config = dict(
    model='image captioner',
    dataset='rosettes with rotational symmetry',
    train_examples=195000,
    image_size=64,
    crop_scale_min=0.8,
    horizontal_flip=True,
    translate=0.12,
    tokenizer='word',
    vocab_size=28,
    encoder_arch='convnext',
    encoder_isotropic=False,
    encoder_norm='layernorm',
    encoder_activation='quick_gelu',
    encoder_mlp_ratio=4,
    encoder_layer_scale_init=0.1,
    encoder_inner_norm=False,
    encoder_drop_path=0.15,
    encoder_patch_size=[4, 4],
    encoder_conv_stem=False,
    encoder_depths=[3, 6, 6],
    encoder_widths=[48, 96, 192],
    encoder_kernel_size=3,
    fusion='cross_attention',
    label_smoothing=0.1,
    decoder_width=192,
    decoder_layers=10,
    decoder_norm='layernorm',
    decoder_norm_position='pre',
    decoder_activation='geglu',
    decoder_mlp_ratio=2,
    decoder_head_dim=32,
    decoder_fused_qkv=True,
    decoder_bias='none',
    decoder_qk_norm=False,
    decoder_parallel_block=False,
    decoder_inner_norm=False,
    decoder_drop_path=0.15,
    decoder_positions='learned',
    decoder_cross_attention_every=2,
    decoder_tie_embeddings=False,
    init='xavier_uniform',
    residual_init='zero_last',
    optimizer='soap',
    beta2=0.999,
    learning_rate=0.0027,
    beta1=0.9,
    shampoo_beta=0.999,
    eps=1e-08,
    precondition_frequency=32,
    max_precond_dim=1024,
    one_sided=False,
    adamw_lr_other_params=0.00077,
    max_steps=6200,
    batch_size=128,
    epochs=4.1,
    lr_schedule='step',
    warmup_steps=310,
    weight_decay=0.4,
    adamw_weight_decay_other_params=0.05,
)
Rows from block 7 of the image encoder, named by matrix and row number. Rows with one number belong to one neuron. Each number is 500 + 50 x the weight over its row's rms, rounded and kept within 0 to 999. All counts start at 0. Numbers have three digits each. After the name is the row's rms in percent of the matrix's.
# fc1: MLP up (encoder.blocks.7.mlp.fc1.weight, 384x96), inputs 0-47
# fc2: MLP down (encoder.blocks.7.mlp.fc2.weight, 96x384, transposed), outputs 0-47
fc1.7 091:485456549510436425456486494416537372463585516448516467394480488509572441477458458503528477442561461532444515527439531523567522516502433552518593
fc1.10 093:408496381529487452424533414444446431495526527465528565463464553486512531520501470568579475565540472581547505531495403517459409517520535528468471
fc1.11 060:506546381575468445433522406510443455378548540399506466461416430544444536425449487457517491553585451561538438539487519472560506466465574543539529
fc1.12 152:491490524482542512476481426381588555448482582425476492528488442448454442533462516451509529464473464611474505496450455498468429416480545486528567
fc1.13 087:548532499535435410539551570505571431445526540484494547522470458512438431505521570573455455649505426515466465471527527441513461511511546416453442
fc1.14 110:435494508514421444538483559457523479440500475526545450415536461510521511524467538531457523407535429417552488486484567479538499476446413505493616
fc1.16 109:448456529459556467501459506456455419450487506455512383484486400390524523430484450441546547461534535554466463510486458451554466594536493565459558
fc1.17 092:470516547518492465471549435458532529462457498474502491460463521504574559552476572470616515525522407466515477527582391453463530453528497514444467
fc1.18 129:472483435479503440547478466511496585462446521491441461487566495469598377513490498518450502523454598492447438491523383440560520455444468531448524
fc1.19 075:515530442537490440560523489522514528492467481528471492491473436546510462469572548483530483550465504465540540594598541536578439488455527471585460
fc1.20 095:458486485518529540507471445445475408451512495518461506531518451503396548510473496490470450497416456522498514509472518548536478429467496472498510
fc1.21 113:583575462511494531432494430469463456502569518558517551570423384534440554454519525517507494537445573499503554512593450522502418503442553452502413
fc1.22 146:620483545482558464399490438394452492583450541559421522467572494512484522493530508485474614510484521551486540540566504575523471453445507504555532
fc1.23 076:527487491486504571456491466553481612464484405468514488484439523433472515424488529526454486566436456458477572489453518446483498501474488510499481
fc1.24 099:573499561617523471427529459456523480410517444475539533550413441553495601432553573508564459533489491415484538537517530536469503567521594439536481
fc1.25 097:488482523482481495429542558466520451492437443465517516476447478493453558558483531547502570488433493517547447544492517608506524449460501483426463
fc1.27 088:424553449502611459519487482476434465447618518551513568530520491469530465471438523435439466590511541559477484506533462476534492384534448459495526
fc1.28 075:459548493507585528514489430528519566542520530418459502416567509525561439481479546561467450464477451506449596544488575534562500415445567525494528
fc1.29 087:497399479529419537494390489579555483513540495409487508522520515471501570524473497537533487507499411403520430527470462498499545474411566534526429
fc1.30 102:458466507395520533571515435545552582447587489480471520512512474452550516402579490485568494450510424535473514499507538538409496579497446486473524
fc1.33 078:688478591444500509502460434545501463578486520489542487440534422464481489395456403542564461438493454500498528540503434568587520516445478557449489
fc1.34 082:507511470464571526535479481603477597506481505522381530495510534532457540534411528518527467472430466493513622522467448506477523503478555551495500
fc1.35 107:464535485504410496460479487458446488480437462504495506559456412533350583531505531502485511567589541511525512494524455558521481470537621487505465
fc1.37 074:486489572427521552516484605484522520512488549501527391501440427533458421499482437600467524668557516461429484518529408424570511514498543505515517
fc1.38 107:482517542479547454547532499475549555434423463476473546532469475385559533550545449599486499487538582487450422570502481454518464512456514465481387
fc1.40 066:488488447603570519575509465434521546484515557484454480406511448492489484425457393468512485507479493452534548534439483537523530497375508487467502
fc1.41 134:454469469526392597489522481475544422542500592472488535531480472487528573486545520543493496333382410538459558463528490508513537449409452547563503
fc1.42 088:588522520410513527491430490498594528515417473441503417402512502465577513435616487480495471471496403503498543540495498471584468528495578435485476
fc1.43 073:524590539547471499531400459446516528544582483501478461508523466461503542488488501559546417375550469521519445477463425482464470605443476449481565
fc1.44 097:561478568532481486481421424523474483487472466448446479471449551430502539480434550545456538549486526574502475475437588541551467551501655512553524
fc1.46 118:503604484512422468426510389520489486501515527500429581531423580537407526531475550505441527495506486437517600546556485439442538523449508512510479
fc1.47 064:571535508505490524523491454457469493590536507443609499508438448530524561481529496498506494560578354500513524508545447480457520520443544527454434
fc1.48 088:504487507589601556417471485472557581436536489398434566530434526415433573537521516494519434453576474472542552548536512485460507483541547516463379
fc1.49 087:469451464480480491467492472431480433477481545400494478429559486445481498578467506473428484504544544515466465432419362471576429409528515447557609
fc1.51 102:591472469523522492425465456547524489434475605489476540523408494544499616531501521442482476451410499534448610509472542530436539467399545555450463
fc1.52 090:518512394563472451447473518439447468525478462520491488385536510472553468517444524486479545418544480495555450542496541483531499578512477562503559
fc1.53 069:450476427543430507463532491407570370428456427418495485402517447488503500454475479524468548488545445499550473501435487481583518506490459571520508
fc1.54 114:444422418431458423488563493465451401483495572494477434481457488546550441494465472532508579472457493472442531535413448562551451409506385500514539
fc1.57 136:545548552506440533473498428504581514456593501511458497516500451500422563498492448443579454522545441476508508476571539525452466506548420491477532
fc1.59 084:508526513472492465540523504530523523507510455516527473487547468536529346537538494524506449397411620564449538478497527524526498446489437450533554
fc1.64 077:555466502453434518531470526488538503585430462467507482506535481522432488525480414527510494490568560531574489457498322436594448484502522462515571
fc1.65 087:566476489530500498453413491479553503453569435483450422500474538484505504536485508524499531510452435482448442537479465577524530589623468550456390
fc1.66 127:586457560561480447446526470480480535435517469463521487488430480483493530476427557469507555479594412583512514527577428613493599442462597478541380
fc1.67 080:430585534599477438526460577436487488475574506443532591426479451507523578537514520542400475487548510442499437513558604534510481520483505464502419
fc1.68 083:706516486492509488454541513490485494510574520564608597408565449491448592414512471546507474399524533528535486474578526521482497481535491478463461
fc1.69 099:519503486553632546553438455493473553562489467521436558471658499519477476534427584544553440463473606514520482505533553525564460431562553493540520
fc1.70 113:593526603541518501395490494427474381451505492440486471436450470488496538525540535429476483486593512515539579580562527540469500509529633505481422
fc1.71 133:547480484539541517472465518440533463539450566540455533532441487536432553556535572552465477485542577507574481562604492551467515472513655478473538
fc1.72 116:522529512417494522480462461385520452448454510503492448513397510423455585532493486473436517463606471528555500553448475460512578534455581537480441
fc1.73 129:599538596503477471469527494491493476560507478453458489458436519463559517450462513480413521519543528574459481500525563559466524506449532487468467
fc1.75 073:450467485452518423455522481542415541404544388538453449415538512518414397509479505485566451516438465501526506459467575444497502533534467472547544
fc1.76 069:415553576515498524426495489520446448480506418471487450592494502513497446489486452527453391624548499505523472566493487504327480437505567550397491
fc1.77 096:550526507489538491381513415473474540451488466481441463479436519484483648479488496459505522582530554482437559630488502489449488512417564481513447
fc1.78 118:469534523452523443312525407464533494594414450379496474448438559512508504590522560492484409560461538533464509536569436490493563443421501486451474
fc1.79 122:561404516526539479400479425429382478510505520470405518505481511507553570470526556473515521515586522471521469490514535561475474459461539530470503
fc1.80 093:563497507482558518409412525462480510524555480533526402515445497493522569531529524492552420492522514521476510493480524464457515490475544458451500
fc1.82 106:425531446461503477523568506538495524483554522517464513446573504480535428455497530477538520445471499447414473395443518513558465470423359450452606
fc1.83 112:558521477576462471369531411482496521447527500481471463486478486540531473509518520476413513465518492565537499566497418545437497499460578413507404
fc1.84 132:545551556542474546468481376524554562507561546442513414495417442554545579520499487508544452533568454388499492550452439477460490538488532547495419
fc1.85 090:504533487430494477479499445598499421447422527515501462588514470492465485552558546508490555494446444481504450561620489500438516453559466452519477
fc1.88 099:493524344447484424549581507541448551503502510495471432511519516513492403475451512516449545525474540586446476506469452485606471473468464467447555
fc1.89 099:496462459463411446468480407509531451505452532467523391538406441498459480451586569444446490456497521463447523538508522492434408532487497457558489
fc1.90 110:513391492519460447462509586462596525503490527434505486460480436464521498441504542471497576593451531443403442563501454518539405485499574446512492
fc1.91 101:595496508589461477498552582446563507434523440536500451534546526535491553502573482459540543457553502577472556524575462449512409527524492503526481
fc1.92 104:523525481562482467577508541572534511506493514395544632479497423543526504435456490544531512533414508465433500485466494546584499421503482523500415
fc1.93 105:617553558496477480520531470606523531467472490534612503559454447528459374610516485511526476478524497544516504562533501485444475500516460590458545
fc1.94 104:506398475480457467556499494410505504501466421418456389478477415425540478513446525504585518600494458580470463476529520481576494431423394519462542
fc1.95 100:579566449439473397507495561460521563514584547571542489498457383583440419509498523457462508501467431417496414551476589449504451479523437467509491
fc1.96 104:456478515480563450559437530463462477495458545534463468532519406520528341491453426478439454544450539494425492506489480541628497509490456524549504
fc1.97 108:483507495510615486501533479508486528535452369561457555458549578533418571522534532498493471541454471509574538580547565514489487484617643504444516
fc1.98 086:465506494499487518446497452407584550466423494416528502520476372479507519467444438478512455436452488534559397497541444437539431490513470428573516
fc1.99 061:487530455451454383483490511418515427500537520508415440490512410534487535528473452465526494477487454548479393594572488476434416421501457472466457
fc1.100 079:401533494504590484458529520493396428448587424538460421485461443512446524507528493511572479491470536554459474632500497438508508498524551438490476
fc1.101 068:554496478490469491463530540457466456547499451529550462547569575530466475545484525488448580474525535463515456480518499494506493542506409544412582
fc1.102 089:453556511495510532560513486448506537567506502420475457456540379533391442466509424536556464504530388498577487499485472503525480496473474434540539
fc1.103 090:369491402538539491572473568483463393511441471507503393507550465480465429431486511563459502504485476400369472468509509492580431491493412475509544
fc1.105 108:400456457480493526456413527524445536516431367405480528517489523491513552496500540514512498491526525566547456491460539504434540526617476532473524
fc1.106 062:505483555434540488562470608536567415528507497377489476436484524504476474502511410535578362456496490482545483489524433458525542523488531488463469
fc1.107 057:408453462466497431487476538553535443391464469427462464511422396531482540448463512518488398578477482478539469478521470516507553469478579509464483
fc1.108 106:464490463410537549588478562527479539477483500534447463539568521485549484532452548586449442473432533456469553479470474427511533545481430516426551
fc1.110 107:388522503449419513535518504473445492477533468505511485469541421506436477491481501498524521489457597441431489429381435472549448510463407565505561
fc1.111 101:394456444480556501534517467611467447387426496539517507392465508485465532429547498499477486494462481486460464510485495465616448502532586438573437
fc1.113 096:493552469448452509480478489481462495424576466408488558475453413524442512543491493519494511532490516543554529594541555577437532472501507478467443
fc1.114 066:473539612451511589430445435528563519441464502484535501514438513531422543547583522506520474594538551457596539502411488501451529531512581516446534
fc1.115 092:496523556500502490436512580338471465497525562510463512453549491524513476506462529519347527492525579485464504456490612590505474499446534516511559
fc1.116 071:514502441569549488579488496497389434467471476580479520439568499503545428430467462515504454547454509518452529499581665497551483483456489550570583
fc1.118 086:502493457577464463447553480443543472483563501427514502380571462501513501528506492506509520434486518429539475443499606467543527511397366503519566
fc1.119 104:520497453562470544482500479475474434440487425533503432536451458386535491427524520471510551478370463511497525523487404487508534514489446618496487
fc1.120 097:525514464503527432486474515537484459476584530432528554470453558516587445463492475447499473552511442446557537588543546555530539502485529480422535
fc1.121 107:481512406588415519390466524517493577423455526506484408549465465450525522492582451446476515480542470515538485540464519529479524530490503540458458
fc1.122 115:530464543496435492549559481519558561457518472502567657466504507499467492454473552536499541445504514596601397472433516494523524534477584424529501
fc1.123 083:517445511557481477532527512535433502500572530515452472494497474470393474478508558608377479461477404547453555540466531465529459464497443484574507
fc1.126 098:473485507443563432544486484482543613497431468503483559456510606402457485566484523602413513571546505454420485456460368452561497569499415469573545
fc1.127 084:459451477565457478494524558507610503470556513415538430487509534373458581524480473503503479535562489412461466452443483527501411514451558455576479
fc1.128 091:590589617397504513530549553547465509480552476537588591422512496497486599447477483552490487543517574467509442501567548571532470548446445448467488
fc1.129 098:602582504557520553467553522438500522493513493440531512551455460527498478509474534461540499388605442500621536550541545641543512504535568496488419
fc1.130 086:526480533509486515448451432552553548450461466464532474481395575457488584442549420422525463449502457509546532534482551553443489450486550483460436
fc1.131 206:419478479457545451616509504481443533510526525513518476407591437457475401458494520503536479490454484519415452419465542499548472507466416475496620
fc1.133 116:409530509493341549483583472483503521488576577543556500492528400481468481486509516549534424448532505389584500487454542473500497547441422462523577
fc1.134 087:525554624525502525477457468430527516526459509470507494514472569431567491603497560577536547540449503480512480550506477583498549449438549569454474
fc1.135 096:478550583523464431457419551455533453461476446457486486494419487516556555532461549511569478497584484563492532564510505457456495432533589536447451
fc1.136 101:462476534550577480469449567480523502492421435615428471475482601486477550499518509541446543488494425407484509606493470442488431493555475517592471
fc1.137 092:405589494494497482519508509563511488593469418484475550493482531561385550439543479540526478378542569440532526516532510520515535443524569488475420
fc1.138 137:501576471559493443309488529475668470482456504397496505510412488528530578559479454541503460509535527421563460525530493554472481538543573487495480
fc1.139 100:594549569539503550385554378456524504492507460471476484539457505509470562514444478421593445412469418602575479500459423533540589502501516499446387
fc1.140 114:587513514519499445502493443434470504498501605463532552547552489520582507529544574541494517430472450517505409457513581584487567459507417551511500
fc1.141 118:642527542454454509423481511467504412547485486530489532531463542557375551501557472525434577522611509475567489530559369576516538465543608499550480
fc1.142 079:394546536524470483411519474472495459483476488535565418480502483484514573470455457500460481512645541519610433478446452481567399454487556527499536
fc1.143 102:377479489497499552522483395510469499489446524366519438437497480443451392442521469475496509589470331553521449531616551454519483472527477484432451
fc1.145 080:505435487506531484517513519466537446458525419477478393478478551580518458526515572540579519505528694525523552590474533508618482459432475508498474
fc1.146 068:471452438464499510545557501445452467538498550531476459525507453517453510463492564501484465493430529673439466466492434378471552447519518421482557
fc1.147 110:577548513581497478441432467485519497499503512420541530581485503561429560489538447433561509510514466465595563550568429529479529567494552535447411
fc1.148 077:489560584455547540586467539561504438545453479487486541422465541473564513504435470537506446616540499533451514475541427431463491518448470537527400
fc1.150 052:546484474486471470379537419478466608433584559452519563520479489454512507594495494539454455532534505509552517500462520543387453478444441580526393
fc1.151 104:566524525529520473406443466529562446516487465470548517627461542495524544513516479488523443537533493519570562619595459517501546487449500508475395
fc1.152 094:562457578538501560547510544417539476485527420479524489438505612559484467577503484459509516449498526435537562560504431476549532477458462488510595
fc1.153 110:579440531422565489417490498376535515497464580564478536442509474537447517504549491324500574490442534509439484490552554514574472460502533502569488
fc1.154 128:512556453442450454433507428537478436524433465530546473573451432529557541465519464478558469513592480508521501517554497481418591454485467509470399
fc2.7 102:590512560498482446540484547569549497589496532503517615479516465560513519480489579422443586522558437569471544441555541482630556535536603467563505
fc2.10 099:483529443553531517473508584442534537475492448606443436530560429447397408559539549539461619459413517509554483464530517461498502490457461499618545
fc2.11 048:485555522411462460545535430513493519551463531577511428477482479477412472519422536496513500470512456544466464587541449565488480550496476397541416
fc2.12 154:576460525497513535476515506520488511533368567508477459483489494505539448466531448448555527534425543379486540438507462531529564474555588551482576
fc2.13 091:515438550578519493526490557533546597505424465418457550460531541536523459518522470492501508489555498523455381408456575499605571507587495433509510
fc2.14 102:457507608497512485551461526516476448592526555524536524507496454559585576491493500512475473482493454673531507501571524477547467491543503454518382
fc2.16 107:467530513469464460556481535523532606420561552609550536512501520528529601425474502558483536502535537531476517525484500581557493494552495432541438
fc2.17 079:486490373507504478400465533455498494490512402501368538408513494502543553525549445623441526436495557463503433541551599477524504540506572571487516
fc2.18 102:504479505481514482418501501500469505398576388432465473535507560400588457504538493460448566507463549532480453488468473423454528480472494561447511
fc2.19 086:453459408459552530520516553392510502511568462548478481557559479502519445514515537495501445507443515517536549521574423479454490537542370522508466
fc2.20 089:593530531508470506473516429488488540522475555455536446500352523521491503394495516464503499519638527464469532490563436469517472482490552448481538
fc2.21 095:512510495497488565509510480407545477544502580427501466477515507508566516486563438405530557493447540381647606461426466515485477537527482553521480
fc2.22 156:536507479546469479485510514496488549528465520478487507440432564529575523444521431486453488565510627400488481473527547492562483446448529469502581
fc2.23 068:381535514467534520521495582505527530426407396449494453515565540592388590437471442410439545516447502503447557513468612558497485451542443520520472
fc2.24 107:511472476462509485484552531412476449478527476546455577495513494442526455586477492489494506468491518571528542509432446491492537570534488470495472
fc2.25 085:524460521539464494502528441553462504482527472521433481513447552514439508494433513570351571536475585426456507503399506492653516505538572564500537
fc2.27 111:544497512630507557598510402571582498485486481491549516508443520540561565517476484446525479528572512515493546450529528534568410513535567483514506
fc2.28 071:487510493443498476507563419558456509429493505495530465506524509568488579564531545577501415489518498423484501499512444530433464535483501482598483
fc2.29 081:493491478540427499511514476508522559405508384559543463408484453506568506454427494525437519450389490463520533458501525498493450519483482453595535
fc2.30 106:495561493505465477468512510504458388562493426440501463454382607472557446491472507487492534520502402487517554531518591477494485505466486535533530
fc2.33 084:504484418489512472453460550529454501543475496495552551593531570500542582533523520532583480480486438609556450607591506510399486502460419487500546
fc2.34 098:432499561510556504529412510510492550530539460458606544519434541477553519468451480511516473524450495460495540431588584548548491470444476514512503
fc2.35 082:512544516469462546474591432440440563469430441414453399527463549537527475367525552492548414512535527443532529505548455528395495470517456426511451
fc2.37 085:480456456524515543449523513561477584354609398540412497521559450512420389471536568544625500492512538424525492555372500552485511460529510558558524
fc2.38 099:526485527386487476540474550607476503443457517490415508431584550506536534512570537520557529519495539478427551498545551483592498471526455486597497
fc2.40 072:558570441581471495534468523437462568465569579480597456425535457547520480501484476549474527536466491607544528547469461539606423498432477476535541
fc2.41 148:513493573414673514502597501487425510544448496462465520554524534524508505451514482509534531463439524488504553495616520538481541482473466568363532
fc2.42 103:433554347481561517457508533621583476486470498557527495492599450442402483524526504442495382443461496509557573578422446547510476491487382416547518
fc2.43 074:501513515550348493484492488527527572513404507448454521533468552512612568517483473506453564570473538480553539443504546457555475493449597538523564
fc2.44 198:445466429449545507467530633473483494459494478537480498507562457440494419525464471512520462455452493470553519566534471453433551509506418507469476
fc2.46 105:500511491450592522457493442496502513486470510519517571559549405542433495505441474428534474472457495534488598598522515447468551491450445526472522
fc2.47 060:490525514590515536428482609524464497466421400536443511444514496462527502546554514487536514381407400557679484529551499584499505505464500499510441
fc2.48 064:489467610439461507507516477484580565563485555463580423390493522499626560511514515472526486555476597529517528419462472599459499554518516421604478
fc2.49 094:551508538492547475539541410553479552513512477489464528441460552495561551421492490435491563501556541495427488381530584540591470483526568434533608
fc2.51 088:453474554418559516375513492539487511571536516502465556506552536503528471538514510590505447490494335479467522537521518551482548538414426538423544
fc2.52 081:468481556404432431457431472537508466480609566541540500420500493527565593498482494469532437481525466490505475508483546408564442520538483401495507
fc2.53 066:511506507457462467455481477604556467457463545577527523449515537544517558463583524453417563504480492639525491480619496544496517525504550442557439
fc2.54 148:412457489497449503522497492440501527555496333467501570465498594415590455497484544496448538585435559439503484461506472505479547438483448511521519
fc2.57 119:556503430534463387440490430510481451517534569460498480530542521542494487533486571466425462488534433433482458565496546501430442487545545477409509
fc2.59 081:488496517558526456452474388588514438511546493477473534537519481488560462427508377392414478494473505467487472396460538454664454480447589458462541
fc2.64 072:503609562523516476485505409555434476529590514506481572505640542535402457508535443493533485461537563487541493474491581596550471479502437452496536
fc2.65 082:501524512424483507560577517543562450601439607506501518474476390520476551494478530535433509530549466573487475459432488425464446507591473560461504
fc2.66 139:491551467442551561428486621525453476501474436505574520536589454447477453572510530501448392539488521476545464521527511490416528505505393525552483
fc2.67 096:586525542466580482540529612512547527515524594541563573532442502533548615523477454428461565534490504582572532574637541465540548514513417459525545
fc2.68 115:584513537573510419517434446493457489590478499468541506672475564469543591440502422525462566443504521505410444575525480499494549477526465496546574
fc2.69 102:493518538540563577577499533490609533469573503439600593565481539543582550490480506508338540640448525535512523448546524482518460468541483468546468
fc2.70 099:508480448504458518437543558568490586541531458614551496487580457504474493611468543463489480560439510496575617594508586460495540510529507519523467
fc2.71 108:561498469469479480460529469460449534520529525460490548493497456493460444456501454531488532525467485474467468593402439523432506529534466577480470
fc2.72 103:431415449426538545448516573535424549448446506568471534516495458437494578439487458522538520427518466572464507601497495540477554450458526517454420
fc2.73 127:451477530447547511519451624539466466485518507512586561537606462401457562535486500522467496532383548534527470614565507451468547508492470513595528
fc2.75 091:490525607553524497522506373518452469537535532479548487479364506521505523400508469487478562565559559493452521445513456530633460482546514527506537
fc2.76 065:485482583577458501570554474441536459496373526524491462513458532581505538504486470485452434537514445566453422501500570435511471539553648498440466
fc2.77 110:446470470396605476447500502542537599509545504563567475538572462475476518555471507441543463484499454468474604541485502429442495451547423552408488
fc2.78 103:520489575480513482497534505588479508581540479479521597605506534483502494399476444544571497465371396422460450504428642539487526484423529575452492
fc2.79 099:588508394494556466467498498506490480463441457514477478511522472495581467527487584398482453550564511457483549554556464428502521502481474505503560
fc2.80 099:486467447545489428513447517454449358472600590518397547525479443536483541534469532483432512460535480452519522426477396460504487505485509511401493
fc2.82 077:488507541502581511500493464475488465539583536506459410485464524423511501475458446531437503460581495620452511425511565432566469429526521454454537
fc2.83 090:505457528388401477479486561508523543557504519499544579476491503432499499596504522508521405619433518442496494527533481522448544530477513491444518
fc2.84 114:518567385460444475496526642605459509432573433435480490464470480545447477458571527499469501591472477497542504547466578449512476503534506547584557
fc2.85 094:559498436476437474519453565524454506524488536528482408458418503488440470447573443427471525519427526413488420512534540520477510524585575575530538
fc2.88 073:431478470495562516430532404488472480448462569462532559468484417407485496405464437514402448458450546461490493510554511399566560471508449510451531
fc2.89 097:524507432510495542555477577473552504523508458621472439538504545546466467505579462522457421579575549439526437411501448483551435470469489522576581
fc2.90 121:448473495458523508441467519464499426438580437597354544547473506542468483552448465518565537402523509542620469497552545499507489550451458450493549
fc2.91 087:462527587409493508517455395485490486584482505473424444548529507542488445497492472490519383564502510458417424465480389501492428451481509470430531
fc2.92 086:510481562531520485518430605502408533570542626511463549493490533544578518523437496453388465432495448525427472548531572555541481496442474476453456
fc2.93 201:492489591493481518531509510416510511440548500531543506500511418572452447638504507507536444442461430523517538439521451508518477534474451465385396
fc2.94 108:435557588511591535484496460487470520511577475503441410459455534536447427528537434529477593463503531455478398542483445542575490483510486510532500
fc2.95 099:490456498547497451480473469421533458597503564374524592513533541581624421504528483414530474484474416495518448418491533510573528516506477464420458
fc2.96 099:464481410478473530553596507504497577508493538493435538461528510446514508520435529435477501406491566475608478607439420449429545538494403557445496
fc2.97 099:550542585501491485578584493520515514577459462496537607483486517482575449378492505517402419585403569474496515498439529545576546459495446571489517
fc2.98 088:519466445445514502438505547471509593480493533445616408510497402531370451469512395415598478533445468434558454498538474529492602442555441461470409
fc2.99 060:450495424495502529428460541526449520503502463571431524471488490469511443555514503590498454521478493428496510514515518539417551558520538446442443
fc2.100 073:582435458452388459483539446476504410437464560514523508569508444497566453505455551495441472414464525539425566431472495453596555484483585522457599
fc2.101 071:456532579514470504442488427442458511546510510617499421568468536586487457415509515583466525520560563453498520414483534491503558473506637469508551
fc2.102 086:511533507514491517461470414622563419469596513444540473427501531549600599557534458479459425488554499506580453513531515597461500520516511475555558
fc2.103 077:611577507444466555493454565515547465541569532478513458445501473422516430535525518516556386487511500461569560527426521471487523569440567515548408
fc2.105 094:491543436472460501546508473515502519465590507564546327399418577477572498542482530491496538486520529441507548495334451505489440546625509491553493
fc2.106 080:486468448446502534556470516453534568469564440555437522550515458522490520492562565566536517441451412512506504466512499501400503536521506601587373
fc2.107 074:409536509535448494486523432471494563521561506464507567436441531490508602497535481492514590607542488495472492502611526505554493460487531527532482
fc2.108 108:382499501602584585496469463465530470496526466567471547509522455461447558520495542540465417424455527577444475523516486510648512445466495501491490
fc2.110 095:469444574472513554526529505452416462445474431441446366442484600539492538399493463469580552511527581516484522405456535360516451533503548611466534
fc2.111 115:548479533568473524504553521568448470499555456454457466410493440565420398482494512442549487619605533528490549536471474568529373548515489408436465
fc2.113 145:456453463470547481440500535420510490442526501527459483512550485503436480577494527522570437453475429493547587505558432478416529534510429511452427
fc2.114 068:465477556514505508573539482453483501407476496473409484474503587582401488565558525482638475575517413573525519556552509467436520484436506528473451
fc2.115 102:543546535596500543484512534515546520517480498547509443541474498509578506478500508433416527521465576495539449566531562436597509515445537535534583
fc2.116 075:573533547607507440533477526578481480520571483548583512508521557550489541531486444476474502536527488536396464554544548463591468501508564394553516
fc2.118 087:461523530473504452458422484558518494553508560582629583507483381551548611577531537419499564474514472508445525501584520502439522540533441464530427
fc2.119 117:422490457343501502477504510478556478531449582469495410439517445455467542506466459536452579483473465506579445486554475509476452507572486475501425
fc2.120 091:546525532556564465579539554435541505425472461582566566623522439550491448531476598476476444494523556606483584552560530520422471483522426479510495
fc2.121 097:499472493407501480477570522504406504499567515498570408430518434468569493609548461527548437441534423545571484507534468467457467460427459482552493
fc2.122 125:549513523575407531545533571575525523451512455405576517505518525478430494491502480439575461550488458562577527527463473522437453527484505488617483
fc2.123 084:536522572556431472497481433518591558471455544496586495536481518498496491477480496515527508573499467613466525459530574474496555527479566440475502
fc2.126 106:480484479438482486490479484503493463404555351522442518490539472493436451567502500505528487455440579398397523510527561509427510457414473547537501
fc2.127 075:501449462455505509546529534463419470550481598564523465540462395515486495479490498518556500495457567511462559603517473523508563516494542438521533
fc2.128 088:478499511555435453547475534485504483580518475429513561591579474527476497538517545474608465456424411572517535531576497519506509507504406524475417
fc2.129 093:499528546451508498465493452568570552530562484576571557502545459450501556619566516491482477584461451533535594472516449480424563551449446530507578
fc2.130 084:466508469438559469477503555528451543535456475549505449474521485375423535507519527486485512473431450511480448669524394558412568523479422513529516
fc2.131 112:493499568490451498554474487474522371477487443486520542451480480507560476442491481455535453420517434659437415442538486381503451470527541437428484
fc2.133 113:567458514483567528463515539497521509436476474421395441569458435534388434450485459449629543550538432467543517590532469471474455523502465551502505
fc2.134 088:524497578467495494529530496584522509506496510485542457482463542450467477422560545476415544508510512497507449439479531599490611430466516535553528
fc2.135 075:525518532395491513383515526468490540522608555549543489449516510416498478532473448413529403539499474524591537565519496458509590511499521528529463
fc2.136 099:496503608457593498498413516515461486504510495520556512505486580498463600527488535508457535525595439532371420507532634473557497506548596499458498
fc2.137 076:536495569510460541495520499477532490635538546373479548489551598528595507485503549542529519650485478429561456470499503576565444553404467576513427
fc2.138 105:483479490585507487434497593457421551473476462498508542549429473527546419490508510498615454442484419501482479540603514456429477539429495409502519
fc2.139 107:457475402454470417493467498510614561454533515537584448516506498452435519560485482563489564488525497498533415469528399508400513576497359533487490
fc2.140 140:527488525495536448442512431475554540552427507577601566564437453495492550467483598451551526510513574415455649491563443491515493537472500533421590
fc2.141 099:427507490511517546417519477496416496475448503551501548428531542524458491526503527524552555485500530451534433541607509563408519494499509422463555
fc2.142 081:452537506442460507456464474511462568486563500610465480562518540524522518453464471476470471481526536432536522561587517493567527508620530422560488
fc2.143 099:513536582529423497474416587416495448435402359519497475447432542489454501518561539465428549422579487503500484448460483459519498544579546425471469
fc2.145 099:504479471375510532424444433456520485391572468538531460520600466535467497471530458514451452551431525450442578548497467474503520587414497499487437
fc2.146 061:490455457576467510548499426501535544503444458460491474538497513541464490519453477526459579463482574500438543441435467489542540485584582567510548
fc2.147 093:501542539464512428514443459538493523511537488567566528351485509518492597527483460500503428467472424638480456528538532553400481515513458436511459
fc2.148 078:470524503532525460522520511622459518480578470631450536482567520533482524556555460594480496498530494546449442505493551563544485403539506508591493
fc2.150 055:448458523595556430417470446485500465567446484536535459489548439592468528470465453495576529472490475460428499440544494564404452537492483486502552
fc2.151 094:444524485477513491443466533596554531513573516543508559569532520494566582528524492496469470460505430599495448505588466486362565508468412476498395
fc2.152 089:488584612397551527453436344570537567537508558518562499514530527591489566458561482450480517457454530526489489462518527483570488529484470461493464
fc2.153 115:602475534432476482472456483475479501534424609460403472505492486462519476462518433476428541474475479462568408410396454533553595566516469589529522
fc2.154 125:524500457441451506546539584525478493467497570513469448453476486468448497524555465500582525493565498465573439578529493552415519494491483448423497